A small class-conditioned image flow-matching model, trained from scratch: 32-pixel images.
Rows from expert 0 of block 3, named by matrix and row number. Rows with one number belong to one neuron. Each number is 500 + 25 x the weight over its row's rms, rounded and kept within 0 to 999. All counts start at 0. Numbers have three digits each. After the name is the row's rms in percent of the matrix's.
# up: expert up (model.blocks.3.mlp.up, 16x128x256), inputs 240-255
# down: expert down (model.blocks.3.mlp.down, 16x256x128, transposed), outputs 240-255
up.43 100:511501518553511508468478494465534525516496456538
up.44 086:467594509535577494437504508500490500493508480493
up.45 091:515438512553436512472522513504505516514509471495
up.46 091:477493489507538496528516500495519488481508524479
up.47 098:523495469484504477502461495515513521463470500516
up.48 105:515552501529479519514505443534484517475507481524
up.49 145:524501463495465521483499466507521504545513564511
up.50 087:501406506505504499599519499512489512516499561500
up.51 101:501548482457537508499501554500494478529505487492
up.52 084:519463482497460505476531469514510511502498494501
up.53 111:476488510524498505503516492502533553444535512508
up.54 108:529526482509479477502482527509523498504493489476
up.55 095:486498509531466506514544522498468497464512521491
up.56 115:510474510509483543514497514507489473501535487532
up.57 102:495498439482495526580474521518539480480492469473
up.58 099:531514482545501550470496490498483435509489503479
up.59 110:461508469472508481558492493479489514524510459486
up.60 100:552477511479462476484493479463431511488503546504
up.61 091:534529509522474490497503510456497545507513469478
up.62 087:504631509475540492495517511505481507484487432494
up.63 093:490476507539469502478499459528506472522517501471
up.64 096:504480540508462501501491493500510498482501478492
up.65 095:499478482490594495450527490508503505519510435494
up.66 097:534511437482498539454510471474495481525560478470
up.67 093:500488481548509522462504502482533509506464568505
up.68 078:484484510494473483528504523504489464504493494504
up.69 085:493466510508423481460525499513501506531480510489
up.70 102:535491505482550500535519530485501494514483439516
up.71 089:507572500427425513603528488502483496512495516508
up.72 091:472537498482540510456500512493505493486499586491
up.73 102:480487461524504522487510551466510464507490517480
up.74 091:507540523523464483498526475500502470489504478532
up.75 092:516535514504449508493489488524518504485517496502
up.76 099:512509496466521470462509485538504491487512543474
up.77 092:501541462469474500429491474495502532532560486496
up.78 106:534448504479491487505508491496448518531465513543
up.79 119:508525505503524515472509537510455465506505458486
up.80 093:507572519484563498492503461511506505520496463505
up.81 095:494504478516402501574513527498505507507510486483
up.82 083:480533491523470483503494489495497508498490510506
up.83 103:466481480516539523525499507491548474501506504505
up.84 093:521562485520519508495531474509515503511510504489
up.85 111:470551533557496510519494518521544507499512458492
up.86 093:472516490480530535516495496494518557524481492511
up.87 097:544487503493473467473516480492489520530478521554
up.88 089:520421512498522506449504483495518496479508556494
up.89 084:504529502490464501437514485505501495500490521488
up.90 098:479482493500498518521502502498523495492513457500
up.91 107:509509501508489517444515509551487477503486503491
up.92 128:546469503498525530461500482513505508521514459528
up.93 101:533501486482470468492474517454496488489492510525
up.94 116:484461490451458507549507519510509511496506500514
up.95 104:530458503574486549489504480539496516477475483516
up.96 116:494441527460523517476512515512478498497503523482
up.97 127:486492479495578507495486444520534497495496474497
up.98 107:492485496532490474525518480490533513463535524543
up.99 092:514490505510459501491514513510491496510491496489
up.100 100:512508507511424511569506526503505494463493547493
up.101 087:530436509500478522537516530501504491491498480496
up.102 081:465492499493487506507514528512482514490489539498
up.103 095:515533493498429489496531510499465503490480447488
up.104 086:458526516552507543507488530540491460490495513494
up.105 098:532518496541486530475537477495551544484510509503
up.106 100:507504536485620514416491468508492495499492484501
up.107 117:491489510546562511506510500520517472495499482498
up.108 125:523538498551548495468496499507468478498494519497
up.109 085:465449514456475507484489505491532485544507528518
up.110 089:524527470505468524490503472485517534533493525478
up.111 086:486521489508420494406509483497502477532505565504
up.112 129:454526516506448502457471491523479490544518561524
up.113 102:448450467427495500525481514487528505520508496510
up.114 087:550522483531498500472506474456513521458531529538
up.115 107:520517527491490467503496519499437504516538523489
up.116 094:504513501485512484479538518513483497510482542491
up.117 097:512495510496574515530514482512522494494505530484
up.118 115:490459533514535530469507499524504550497500485520
up.119 118:463548493488499487565491521507496521513510445484
up.120 076:529504482498530474458534509490477502499474512523
up.121 102:496458501461480497512522527499473491462484495492
up.122 098:566557495475531478470503485514496516515517509454
up.123 087:509457512512465501572511506504488502513492397495
up.124 093:491509479525487547494491511542498450498474480470
up.125 086:499512494518513495501501505518524473503515494476
up.126 108:516521512526478514498530521516499481483495471500
up.127 114:494478493494485523473516515502511499481500501526
down.43 086:517534496481466518481474515521459522548475541510
down.44 096:520427508503554517539519505513486503520516463502
down.45 108:520552541502459535534530506490493520502523476525
down.46 103:504519501514534477487511491474501494507498531514
down.47 106:512518496536505465506472469480457490461474510508
down.48 095:523548502471529540506491500508496517477500509471
down.49 092:510528484488531501515496533488472525538491446493
down.50 094:497573525509511523424508499531501499489483547476
down.51 098:494535462506436486515499496499497470530504459518
down.52 103:507518492485473482532518518508483547523523486487
down.53 106:494505465520505536524508481499487485544504491473
down.54 099:507495507513499489484477455506474534457502494493
down.55 098:478498497542468509502522486518447475524519528512
down.56 107:488483477469521477510542524520496440485495510484
down.57 103:485493442524484524475510497472491457494520487580
down.58 079:527499508464509514476470497510522500498489497492
down.59 096:438542486575513515494511459497533517516494445476
down.60 108:497489531489504528490534498488468518483524507497
down.61 085:523515469457506491484487487480469527492537534500
down.62 103:479416512501533479506489498524534488483507469501
down.63 095:498460508513506476486477502524488487470511480481
down.64 094:516531535531460512507472519488518529510497495504
down.65 108:519517484497552467540524508528472530469522440484
down.66 102:481485457517511533528520497487448510502565497540
down.67 088:493498488502491467496513509513507472460436519457
down.68 100:501538491501488495500491476472483500507494500514
down.69 100:508532527500451444533521496500533507475490512490
down.70 110:481489510473532481475516491484526460528442482451
down.71 097:478452498491446478441495492473487484490502497527
down.72 099:503489471510523511561491499474517509485511541493
down.73 088:480496514470480487519503469496501479495483513481
down.74 096:526541508464532508547496540504500481465484478498
down.75 100:499542533503519525501487491492461519433525497500
down.76 098:509501503524485519493508516503507522520497483510
down.77 112:460480462504483501530513512510457528542588490500
down.78 099:504466503533488535506571517535550529526466497479
down.79 121:488513517496484455511512487515502505449476522476
down.80 104:495484520488532477508470517495470490539502488480
down.81 111:532511452533428451453509551478478494456533483498
down.82 088:512465496458492517497498508495510489500448516498
down.83 086:490495511476481475553514455479467478513514490463
down.84 116:525455520497521498501518494510500525502543496482
down.85 112:455511481489506565516547533503456529500505509480
down.86 101:489503502514492518524482490465490539521511516520
down.87 075:531475510493522479475499506490539522498496484454
down.88 097:509561531510502522536489486490522497529550546497
down.89 094:536457495493481505538493510508498488462492524484
down.90 102:544519480510505531484483518473503503516539442475
down.91 100:518501502516510498479507510521519470525496493473
down.92 102:553467535496496478468478500511517469558494524485
down.93 084:526466500554497499484508525496536502494488518498
down.94 086:464473489554526524527519474499505534503496501480
down.95 101:505475522456533520499512526530533490507521494470
down.96 130:489488481523505524511548524505495483526484483462
down.97 102:479481475488465508516536541492471495498484521488
down.98 109:510505505510509512507472502517481494521536493475
down.99 098:494522496499471491521520504492476492459523484492
down.100 114:478506497523452502454504494509517467547516552535
down.101 092:515576504518480478465521543481517522485521481529
down.102 099:492493503488504513519559487511509515486481513513
down.103 106:471470491545444465499504498484466496459425458510
down.104 098:463500488491473547528501480500505430501462508544
down.105 088:562485487506532506467483529552497507491520476485
down.106 099:455480581483572544551483471527508488566485506483
down.107 090:494486507476445482517549492489495444512478522484
down.108 130:501473480515520505487491515513506490521463529486
down.109 099:518521493488479488506458501476478484530506518520
down.110 091:517454513498496504484513510483491507541473509480
down.111 103:541490467509442500563529500461476474511504540470
down.112 100:435507499492522521485513485488512506528482460438
down.113 091:459478489531521522504493486496485493509517502479
down.114 085:536516544491522533478502547546498511495509499468
down.115 104:501502437511510530500496525509514536498507485514
down.116 109:446492520506491449536526467516489489484484545529
down.117 105:511512519470565531488500524530526485543555517505
down.118 101:518475505520440483455465480505469488516481523459
down.119 090:470529487528496548547485503499544521518495528472
down.120 081:500480496530502470549480509469500478504479509482
down.121 108:465557465500480481508513502488477492497466492514
down.122 103:524510494480482529501561558460506555489484492493
down.123 100:485521555517477483450507477509482485517473438500
down.124 109:497507560478517512507523511524480450503493512449
down.125 101:482488486501503508469523512535496472514512493472
down.126 094:512529555492524495543490506506458497449471512524
down.127 114:499485519499503519499467514486507524491466484428